python train.py --encoder_arch="swin" --horizontal_flip=false --tokenizer="word" --encoder_qk_norm=false --encoder_parallel_block=false --encoder_widths=[80, 160, 320, 640] --text_encoder_causal=false --text_encoder_mlp_ratio=4 --text_encoder_qk_norm=false --lr=0.0014 --beta1=0.95 --final_lr_fraction=0.1 --weight_decay=0.1
Rows from block 3 of the image encoder of a small contrastive image-text model, named by matrix and row number. Rows with one number belong to one neuron. Each number is 128 + 24 x the weight over its row's rms, rounded and kept within 0 to 255. All counts start at 0. Numbers have three digits each. After the name is the row's rms in percent of the matrix's.
After each neuron's rows are labels from the 100 images, of 14848, where the neuron reaches its highest value: "top examples" is what is common among them. Only what is clearly more common there than usual is listed. The data: scattered letters and digits in many colours. In brackets: how many of the 100.
# fc1: MLP up (encoder.blocks.3.mlp.fc1.weight, 640x160), inputs 80-159
# fc2: MLP down (encoder.blocks.3.mlp.fc2.weight, 160x640, transposed), outputs 80-159

fc1.154 095:122161133118105121147163158154124132163157154156137117126139105119122131157144145145084101128139097134098115106131152130160150094141127159140149137121164110122108132150125145110113152103151116114132104107139127181145143129113132135170072176
fc2.154 092:135098119125129142144101107084141155134118084117150156120161181055156139077155126103138116104164100143137093152128136127157140108124122123149097150113089100149115117146104146135105109116128140153112125130121167141114144166143091108132128134
top examples: yellow (57); orange (46); pink (44)

fc1.583 101:127126151157166097135155139123123130142117158120143143141078126146107129155095096120129135086140160139127121135111145150141154098100161125114148113118147150139119125125132102102151125187147136110113151123124146135118118185143117107111118126
fc2.583 101:151140110089142125130133145172165124156128117122101107162170167140152140125082149151131091113142109130150153139143150147111135117123131168146152141152109145099141117149142167118129147174139119097140124128139071100174156132157145146126156114
top examples: yellow (69); white (66)

fc1.57 108:126112100104107141081124145107163129093154122113100120107080134133123140164109106090170122120150132151170096138112106094140100103163150131104150100166184119119106124138114119120117132150173150117136104124107158112111112126157134136115090158
fc2.57 093:136135157126136167156166083110095096154118133124110144149174132118123168154108135134140126086079108101156127163078148138116153132126116123123124133128089154086105123097144120142122112134123140132145129109163113152099136098083157095123094107
top examples: purple (62)

fc1.486 109:121156073094088102144139103187163136164145142107154124132119146140160117106131108121119117129188137105098119098109155150090164111133125144109127197078136100115113125142137128142143125150156081120092163129160151140139138131121134106112156143
fc2.486 106:142141164085101121116117101137148096150068149120149121105132119148137128100130150120134127119122117107153147130120139133104139090127109086128120088157126139097136092121106166077121134123147151123065133145078160151141110119117103149116153128
top examples: purple (92); black (47); brown (41)

fc1.459 079:168084150140143124133103169124167116111144156115125124114131139131141120163143101131125171109164136133155139117174158136109118133125147097103181158118097144158125162148157163157098128112130126110186113124118150166173139131097111124143168111
fc2.459 087:091123078131127133162149165111137112099085125135161129134106140115106126139111130143145110106091109082101064090100109147132123135120125158162113130121121094159152107132058115151099119098126124151096115141142131139088142093138119125154122135
top examples: red (99)

fc1.578 097:161150164107124124178124165121113123120124121139114143117159112107123145095121116142110129130140126116155075124133131147127121167152151121112148133152107105161114144173146096157101099152098120156083109130123114149067100104129130137165159115
fc2.578 100:107078127145113077105145109098135146146071128089162164131117138131152145138113154153105106087111098139119130106132132117138142141120104098103171141090141108112175128140100101128136112121139102134149129117094150140143173102167105161113116155
top examples: red (89)

fc1.3 101:148140125082121149140165120118147128111136099127141166130113118158127081100080144168113122101135155086103124155133151141111110095155098139131116167094130123114151138088114149117153121177154134082118115080162142114131102167122112123078074128
fc2.3 099:122109121174144109165138166099101134147114146111119123158152195170113160127123088119162154136122149147192120113137075078110128113104113169163126100135135105168139143151069103135074102147115126103106134121137111102122116156148130124129144119
top examples: yellow (85); orange (44)

fc1.407 092:096151114081124145179112094154137125122111118094152112135120132127153127113126103131072134133161110101116129156072116145141107103150135122173109133132143147117139105118086148181135090120168131128117146153097120149106117119146157141133149096
fc2.407 086:112122130140131170073106132100124126116149133152094134148097129102073134132116101095154127114111157119126106132123130146162112091114140115127114068108130133165093163156143096172112117153079126122106084106087164145127109127151091145118139116
top examples: blue (63); black (51); purple (46)

fc1.553 102:092181148107154115130131161114140119139087128163138136141121145150155099154125158160101146113132140209146116154163149131146166104138137112129116126111120098127144096086148113092144121089142155089123166114110133107148130127099146103105136137
fc2.553 107:143143136104106141118129113118141135192120098117148116141157083124141172111118113136164129114105124134078092135120120115108114137129102144129135092108146120148117149172121143135080153155083102115141131085145121149128114075108093142161097145
top examples: red (100); the character H (25)

fc1.448 116:130114133164108127160125128164128142080125139146077143111084140128142115106122100084127112124162130114158146137113109129126155087146102135122144126140139153127074126175057103138135180113098079105089141149170142110131118169151100154145148125
fc2.448 115:089061081134105113123140099146135134142108127123104138150098154105167126137099115127110159172144106115144162088080132076157083141161134102126135119159129132150086113129193146145171136114127130137100116122111100146125112124115110157149126168
top examples: brown (61); black (52); purple (42); blue (42)

fc1.549 099:108133139089145133142160119170108157158128125148101119123098147136144125163126122134111160159162156117153136142133106162168117149131103149109137126113117141145142117142160091146128162130167139128145131090128134128114125173119156178173127149
fc2.549 104:136169120129183134102099138177173126101104182146121137134198108132121142103148111086161082096152141101160172140090110133130146134095137128140084109097109114152122139113137138171170153132112139172156106162155080155153114137147138120106129105
top examples: blue (72); purple (65)

fc1.207 094:103118137177179128184154147164190167116143134153107100093117134140121162125099121176138131143134100185140123118122112086104106137114112142153126100099113119145135119088119111122125144128100128136163146088139153130122166146090122164116122131
fc2.207 094:092131124120117127144129113124104165080072160133134132156067145130122122141100150129139150125101153055152096100126105159152128145172182115144152144158145122100114157157125164157114116147079139132130124141123135111127134126099162048135159135
top examples: white (54)

fc1.464 096:179128131105118150133154138098155107120115140128096157113114106124115077131159194139135096152122097154119130140126141098114140128132122166167070150149162148138135167159170126125143156135145144142125172120132124098128096131128157114109160141
fc2.464 107:150114131104090163134083133143136095112119123136140103089148140122165127102135148131123131184114120088154096077108113125156094120138149125129128139142142152181117115103125097112139094151111138157126120139106122107155124092160140141156145131
top examples: purple (100)

fc1.625 094:103122127121130098134117143121086134102159148169138116109127104107141121131104103112132125126091173172100110083138134099135134138115089144127146149125133140149124143141142113151143123089141126115119124173074137106109108111145123110100111143
fc2.625 099:097129100160140121151169090114110143186115141091120141158112137101150117131168152124120150151182123116110117112120140142179138163127183107104112123104129095143083157114095086162124103148147104109130156141153125131127138182109171143111107138
top examples: brown (96); blue (42)

fc1.73 100:136147144115128142114138116173121097129112113146134107091147145155174125147121083107098128128160114070143093172121172134110104117126094115149144138135134125102184162152106122135145132109091094099088124105120096149139134128101102145128122120
fc2.73 113:114111146103114145144118132117130113164090129128133092086098160117123148155134160136158129158119113170138140115086117098132106146115102132183108114117153093091114120112159139127101113097126137121123129156122125140150139155103142135122153099
top examples: brown (83)

fc1.172 100:153121093118136147123136120133132144117120135118146147117147123132114156093129125067106104087068095145132141080155122127108150133076123154103122116094151113113138137094111180152137122072091129083133127103134147143115157169108160108156113133
fc2.172 103:097152100148137101157111120094091092135102131120119086154116148092099104132134137154099152117174120132156152152147120142122107136163129114134099133123088078174131144119094109137065085134148132148088135093099128072151163129116159115108110085
top examples: teal (87); black (42); blue (42)

fc1.439 088:092094135177077195099134092121136128094130137119140139122098143149152130101142120157116123073172094111143144113174127102102136127147126118116115153122150091134139130095075171136106134117097115126073175118113136109132109099133112106126136110
fc2.439 084:102148164109132145139152111132119105137148138135127122119112111118143149145164095134116086104116156124134139157123157095128143140123104126194143095131105188111111123149113112157143125127101148118129100132121131144122083137163125117114098136
top examples: pink (64); orange (50)

fc1.623 116:131146121156072115132118165077148114125149143097115141148119107110159119158138133120147144116177082123150157088139109157161147113143147131135109126104152137151127114073152111166128140181124094117137106093120135128088138139186140102167119157
fc2.623 101:118175139157146102138146143119077102126136134116123155163145102123102138109125169084091114133169139133115131139094102163110124089084100151145158123088167093105116134124139114140178118098125182106110157106143127127149143117122176144096105093
top examples: blue (74); brown (43); black (42); the character H (25)

fc1.115 103:148094139096122122143151131148092103112087073114144110116124126113129124131110138165208110129138127116140170084139102142149133148133157126111122164133092123167103129137142150099163119127162139121136164151145124094105088153129161095075111130
fc2.115 111:132118114111134137119108111135104083131140127123087163115133113144132130142124107122112145111159134131126096128134149112161138123137105095142134142147131136158135124126062145112093099100172117047144152132105111107130135186139135138126143151
top examples: brown (85)

fc1.540 098:137123161159128105129128145186157135128111121149117129139092084135088105096110120142129160175150124110108130120146131119143121145154100101143122151139129109150095149097085148105127158171155137134131108086118173122146147125184148142125155121
fc2.540 108:142137130159094103112155144145155165101107158091087133122184146127128137154142164097139102130122134110125132095161141124107135109115137109134112150140071176117148118173150136111153117134151142117118100141120132168090133129124119135127092125
top examples: black (70); blue (62); brown (44); count: six (39)

fc1.215 094:147136113172103162168106101115151113138137109126148168124101149096117134169115129099116152156136119141143167135118164147150177128134088139124090167142072114107095149159133098148138130146077126069142129065139182100121138112142163117118086136
fc2.215 086:093109128111118106122114135112159126143109126150125118132138094085179124102154124121141102155146092103102132121140114141077080142074130133096128132115114113098114096096151149128172125165138159139139105183102068155151114171118130133125133097
top examples: red (93)

fc1.563 094:104122141116096138147137119100128155145105098118126142119130133179129110134132091130139115138148131092113048149145140158118073128134128143100133099130148148172167100112136138118122138170137137111117102108098106154077137114100162148124133154
fc2.563 105:104131105134112143095094158168169146153146120137135131110106136105147123105178147113112145100124144099138135091123115096118143130131120108156083099109110116125125162123129112134080116071092127142113136127115125147140130164178117148177098146
top examples: yellow (96); white (45)

fc1.612 095:100118166118137104165139128140110115142174082115107111150140093129124119126111128142082122115125145115097183107146103111141150131105147150120139119150118169138122121132052145109081098141144139118139117095145142100101129131116125123115122146
fc2.612 095:097113102135058116163103124100151094116148140147151114108130128107139123143080145178173139144132137149145113143108159159147111140096120110084166103117152150127140112146137131142081143134154129099128118149151159091105110151139139131078147129
top examples: brown (75)

fc1.262 110:113177129168126130111170176136147134141165127134119100125160087143114106135134101137159130142173140107076131160095174126103172150108094135118132136131123164205081131115153135161108108111093101121156144149133122095141129104102135161122122171
fc2.262 105:094140109091094163143076091128126142112139123092151151130104172095143116132141108123195132108119139104148113103136114148128130113125134111124136111124126116121131146140091139093124142115138164141113136095088102134092134140115120128139143125
top examples: black (93)

fc1.397 108:122146099136136145134108127085175144125140135100140142127082132162146116204084100154154169166148153152136119145157112081159174124141067132148118123121147140126101133139123134103102136093098152115125100108111117142111148125123127101117132142
fc2.397 099:127135150124115134163116062163097091135113088114103111140176107116131123141105113068138112084125114135088150131067138166114149114087110174137125122124145127108135157144170134132149144094113162128141136115145113119131144138100139177095109152
top examples: blue (63); purple (53)

fc1.629 092:118142158127160103125155099156113140122164140137139133134114145136106086190100093178122158112135151138119172155148091150115088128127149119148072155097110138113116174122154150132164160116122141112154118133092132119108158122162137113121150140
fc2.629 091:134122112136098151087123089150156151145145142135151141162131127127139168099112158119161138135069115119152136100128175161091146099110132100124152125155166142109111121131142112109192105131123130149106121083122102085124098125135125143174112171
top examples: red (82); pink (48); orange (42)

fc1.301 106:165138109122155098132100145107148108143124110126085132135104128153120095113104145112142117146120133144114125090147111088139124168144104145121143170114141085134161146132168151119123099144097109137098172173120107115114088131075166071076176125
fc2.301 112:098101131133169079156178125124126089099136119111118139096146132117173132121126099117134108099161145119128114192113129142152104175138110131105114111119116114092139156115160119126147186105159142153136158128148110133122133094131170089097127126
top examples: brown (77); blue (42); purple (40)

fc1.371 096:176124148133140128122173095122099113158154118148151119153166145106121130139181107152163143134156099187135068154127125141088137140142113117153156129146112074139132129098100128135118105123106164145109139136141128136120119139125110134152121173
fc2.371 104:117109097121133129148108137121151124108109176109156106114100139127096144113150117156152142133130168144152100166113116139152115137123132109117120125118142111141156122123161158108109094139114141107135102141164134112131143114162114137143169121
top examples: teal (100)

fc1.241 085:122089123115170139138129123104148124141120142126118115105120158077130093147180128148146103128109151112140099125128148162165131114161116182117112137144126106086118093127168118138068167142090126149095179136146103126107117152139158091134133104
fc2.241 098:154161176088173194129138141135071130120108121129075092114138102168133139114167130155139133107134145172134124129141140145151115118153142128066167124109132098166118141137131123136152107099121115104158143140124094111139135113123172168154151125
top examples: orange (81)

fc1.278 096:132142140152073106132117157128138110144114144113135115094133131123132144111151142114110147118106093136121134127116076135125131140157146123109138087171116143170150139138177170149117094137137150165134133114064111112143112084142110136118139065
fc2.278 101:114180109153131194109101149156136127135179106098183128181129153111084078145127132141124081168130121099142150155129112159171150110123100115107084160139146098085120116114110106125146095142152114120136137119142113141123078143134135120148083160
top examples: red (94)

fc1.62 110:088112149111143139145114195138104117130139099098140121149115149112083118109146099119095110172155096143135109126170170114112139126161072103144162120114146142142126160109130130140110161131129132131149138172105125125104107124172114118145109157
fc2.62 104:139118134118103144100189130156126108135099129159162109119141143104115127145135175130158148092127141086128120115127110130160136088106093092132100162153065135096132109157149159095138101102172102103124129129174098129092115106069145106153119135
top examples: pink (93); white (44)

fc1.25 120:079144098093121147116084141147111124100109114119198139106120116158171135117157110070160110150164083146166142143135120110113112117125143122153165153122127111188137136135130172139117168158112150122151144137131138191143107163127115130101145117
fc2.25 108:190132151146148138120114120101126128090136145139098131138116146137106092108144123125197160079096130129089130143129114130155133121129138144162109121145098168098130140120112143128125150125140159130092122120125145116072137118146156109101125068
top examples: red (100)

fc1.347 095:139112131104082135115108127088126152152189127123160081104092132161111120113121143148132147106088111127105091142109127135152137126141144135160104105107114110164151134143160144158085124094115121164115104143104134156131170119124111114143120127
fc2.347 097:131093164143135119141159200154131149150136132104131132151129145112152100080159101123130084113134133117133137114156144084114094098172156174138116124125103123151158121093125158114093149107140161147123125129111149100181123118125097132139107159
top examples: teal (100); orange (40)

fc1.604 102:203167117152168087140135183115143181120124137118119159102084115129135090135075133141136163135108122113139106153147089165117078098132118103130127138142150119141164161134107125118154157164148117133103141134147108114095092116102142132101120116
fc2.604 103:107100179152135135135102092097117138083167121153098087115168132111112160111113134128120148128110070145133115101112119114100159125192107131124146081135135126151131128141109124161139170092158132120162137108113128120085092131156142122140131135
top examples: purple (75); red (66); blue (46)

fc1.17 098:143122088115135146108127094141153128131123130141155126109121110133143138134103118099126118098050155110149129112117082187083135118120122117137132116128108125096117122135145112112109148133139133154123102072147132063207088130107111179129117130
fc2.17 095:145121123126146094150109142085140118087160092105091156109129134110137144103133138133098123132112115087081118113142142123129116177112129139106168164168128125108148114144164135147135143168127077133187132154138135138110126122128134164155086114
top examples: white (100); yellow (41)

fc1.336 110:112157116123150134152123123147137152153113089092127139140166153094145139104165100114111148141130149114111162160129130089164113117140077117128118104128131060154156118139086102125143138107160159175128110115147130109102100126108159168170170117
fc2.336 109:080155164184121120138123114087108119147198146092117123108146117100177102099168158118152121142143113117148121107097087149148127146111093136181176111131151111147128103120164125130156120128143151097123143104091110157113120179142139073133134133
top examples: green (79); yellow (51); white (47)

fc1.202 085:142126132134128149139148119143129157097092134165107120114141093099099186132070143121153110128134126110117123144124139120111129099159137094111136101119110150175108156163114107114116120130125161114138095187145177148131155158096088113134097126
fc2.202 090:104141090120126137091133127127135091096134169076126136133107137095151188096123140158105131114125132118082136125114119157113119140111127145131140126117115147139134147054150123121131158132157105126132115116120142187094079112141119132161172103
top examples: blue (80); black (44); brown (40)

fc1.329 092:151144142152127115106096112149098123136119154091161148134087142110171179164093154150151139144129128150123152104117145113104109148127113115151141104117154145151124093140166132133104112096160107117080151164199095130180127110125118143122138106
fc2.329 106:081117129090120144098116154149127175123128155164077090143138100139093155107188132153132130119149157081160148113101151127121154133136148138158132133150122137156132167149150118149112165087103159137131136098140118112135111085176148109123136153
top examples: teal (100); brown (41)

fc1.487 096:106130119112158133145135123124118122104181171128155092125110136080113141135087063139118123148124117143127129139144123139128146139105123097088141119093111115103128131145150146145109144062082111105122159104160109126122138137094125124146101155
fc2.487 114:143139112176091125114137150115120127146124101143118137083121131127100112171117111129154111152111156087133156145145118157148140158132108070121097121119143148161182061119112100089124113105098123137184151119097139108124142119124113117134094127
top examples: green (73)

fc1.453 093:108085158174143110154135129107123119124076158154128106145165124140088094112115130136105122131129132117146110173136154102100090171159159144102153108123112156111134102159166104108127112126149109099120107135098149138159137137167145140127117129
fc2.453 088:141149123119178178146090118134144141104133148121136129125088137086165121125110136184129153109155124161097156090067133150126112142103128132137128137172180111104107132132133093119163118107163156147186142107143117158110165164112134137125141131
top examples: white (100); yellow (45); pink (43)

fc1.141 096:124162102116126165075154140147145074121118116137152132156091160167156171127120139125161081170112183122145110132127078124151116116140123149117118160148094144162145148117179136139124159138127138102133104077125178118119137110151123068098079144
fc2.141 097:115150126149133141151120120127117160110115127128141089144130133133147152185084071108123149125118129120138104115091164144134096185158109125124158128141156153101145130104123111132177137116143099081163134141145132125128142129142124098149151112
top examples: red (99); purple (45)

fc1.481 103:155116128128115111142106112140109103111098111167120099151104149175104129120132136146123126135106105123119126142122080123154145087139192104123146108141137148082115129126133122146151163142100097126121128172130167118101108115170126142122131154
fc2.481 101:130113150100093115139142194153143114168125139154151142137141137128160091103134149086132128144137155132127148081109157147132138140162124175133106124083164110138112087103131100143106126164150115106091111145145152109138098088156131105153102139
top examples: brown (61); purple (46); blue (41)

fc1.567 113:101150130083162125079166126142109206139141155108119148171117136127097185121103175148124112100152112133113117142103146121094137152108130112158132130173143117136119144117117170119128155155157120136132105098150131123123142124120125169136116104
fc2.567 107:117121123086120176129124120165118114111137154118093088129119099115133119107127140140154125140123124115128123097140128122135096143172127140104131145111120128129168107153157112092155111113109148090164108140140144086158112077182150109169153132
top examples: black (100)

fc1.149 102:151084076167112141185113109119153112145116107134102136125133134153127159150123106116133134121124127130174133119130134118091112114135169135107135157144147136130101168134058120159134138137133130147108090101176163118145129111113108098129089094
fc2.149 102:094077161160106127132114173119156094089133126134140105153117109132127137106122111115112118112105118133121110125124152121136156190093102152167194091125117122155147166147097124130126173103135139131133128139148139164114178139153165072098163145
top examples: red (74); purple (60); brown (53); count: six (38)

fc1.294 102:113073111123134137145134134113079130119113105119096120138164112200129155103127152099130157117125126141121132113143143114138126193140121172168098172140114170145152117137155152091147150100161147123159138091105103120103174133120105144165121124
fc2.294 114:161134103122102153150093135129137137151061102120127115134131092111134085117080159137134096158123154129141108142117152085134120135115091098106143132136150101129138162101163146150124118131131133126163160127097108111104135091169122146142125107
top examples: pink (93); orange (40)

fc1.113 103:094095116126123094141169151108152166096084151146126138133142141110138121111165117074128156142183138123105108142118128138130123172201160124110125159121117111143104173137134126126122083110136145159144107115140143107155184124149165098152114154
fc2.113 094:134110133137130149156130125114117131100150092138100132158089097115110177130105123162107117115084131134187162132118110078103144130116105144087097155167129083132132159114116135101111119155154120124080110117091102119105111111077118125099079133
top examples: teal (73)

fc1.196 100:204135094150130124134130147105085160088126176120175113092121066104114125081111118179123126153151104163160124163127133123147107157125086127154173151077154101116137130139106143162121097130161112130129133150137145097110168154149134129147161118
fc2.196 102:091123112140116120106159125131117181146134167163112098154136148132161140092115163108146130103130140135115103105122071124089105122135177131142097114127096135113123175098126102132150151130148088103152099079137134132107128127116077115144092119
top examples: blue (87); black (50); count: six (41)

fc1.240 094:096140161114080143124114146107139139163158117137129162144130107157149125163104127135141160121115113154109173087132113152150116133129157146100155122100124147144138113095139123135182118120167147107144139129116149105109117106148139076171120127
fc2.240 095:155111150119145094143053092134140113135090146166186126122128132162163128159148125093124131155141162122155119102138132142104103134171110104146144116116130127123096144128138155124147145125110150130084154131131125113173177143107170126116119124
top examples: blue (72); brown (40)

fc1.311 104:159143135129144159134107134147085091156130108108144118112132176108119132141174125129155103104103133105112158138143132138124136159106149115091150136128156156101145091086122142102126125098115145074147118117100129120120122173114102149160133116
fc2.311 095:099175158166128116138113154117186108148138124121103119105113095116144103127136106169145137116074144133134147123144106111131106138065113134148130173136133105138111134157100137148122140139157193142105137118146108106117070121129142146128079093
top examples: red (100)

fc1.150 091:100131116120112158167176124154110121113114131126147136123178130109130119116135146125160131077161132133104105093112136147069141109153152141108071128124138127109123152118152111107132115170096115179140148171100091098134155108110078155114128135
fc2.150 091:147097113162165126129145095123100091109147154173131114113124093133134125094102144172129120125086120103112146121114141148071156128149116112125114158113117123147094114138118187121124145160161167110153165139136144133120106145134095115154105155
top examples: black (46)

fc1.433 108:090121104083105095135109120150169158128147122137137168144115171128182122142124135115164126113158103086137126095089184132128141109138110086136129113111129137140122094116140109112121155137145136143135140135091160102108134108131146137108149091
fc2.433 115:166123133137100132133099106130135106128118115171131118109087160113122077136095146073106150151086143142089152139125104111146105149093120143185146119095157112147139135159134122145116115120097117143092100124182133124094167137128166136146051097
top examples: blue (95); purple (42)

fc1.121 110:137151132130142116128094132139088132138162144157143147155081128129129143140135143149145129129122122131118121115131142134159131114111095143124058125149121143095160122117135177198107131126178132111138151130137150196118129102125118135143123128
fc2.121 104:155133151131127097149125136107099139166101116127122099115093124137153130137088133100094137140121078129083127099136131143117144116131143169109139129169088094078081127126133135117135106159153162163114089113125107108141100142164107134132146143
top examples: orange (58)

fc1.68 114:130128151149146075124088125103109148168147116155138139116148100111127119110132084144156166120131158148123118138160141102112136126135109098145156123120149142163100098130111160097133134120120119143138089088099082131133158129092184107169140088
fc2.68 102:107148134107092124155160165143116116126085147119122143133141150157106134134095137082083134090152130112141133116102119143136150141150180141121145145115127153109133185101174112123150127138133149116157148139125154095082108165092158159094082132
top examples: blue (70); purple (49)

fc1.560 095:139129068145122138144154159164128127147137152162142125089140123094117123134125167134184141149125128165143133109133150130167125118125136153142135151105163117135147145117141138163132095136172134134135167166100130163122145112081126116083089076
fc2.560 108:134162144106131129076120162133111163098134162147150121100115094140131145127106126139097154150112131124096138133123145152113138126155118127116128136162100126131149143145124163124156107138140087132156081094146172132146128116142117081146135161
top examples: white (70)

fc1.12 099:170143129142075149105094124122108107127081125099111078147117096110154125107129113164155070138146096151125164151166144145108126152131198128119155135116094120125166136117132144121137164139093154156118116149137129128096106145124139144093120109
fc2.12 098:172071078123153124122105090111146114142193123113163142120125136089141091145080145131161136105109146096188159140098107124144144110094092186160087112115117154102125156097110149124124109145142105119123144153142163106149152126159143096122104095
top examples: teal (78); red (64)

fc1.35 099:101163137106163121127112123140102118098173139104123140142110150136160168092110161132184178125169161133156130115144118100130099120169111108159149162139106102130120139147141068115158140095139135147101143120132124119161133162150092152114101136
fc2.35 103:104101144148065152131101131128156113153106099103180107115141132098136143100158124117132127136106129116134107104123126097106103132152106210093129114129143136121119101132125104094163142102163122099120180099130111158138132116124141169124158113
top examples: teal (74)

fc1.363 093:115148112099133135137172127128127132144097115118142098119133099150147097132136122130097119101116123090083124108142080098167103166094159130111134098146106106117135120160124140129166105112128151167104132148103192145088129151110130102102147116
fc2.363 099:121114116104139147086083160107150133106171142160127134120110093109110154161148125132126147122129127140110128147137132102157118166175161182113122092131140109116131160133160097100114144119111100131139093143142134145135113119142121140143133148
top examples: white (58); yellow (47); pink (46)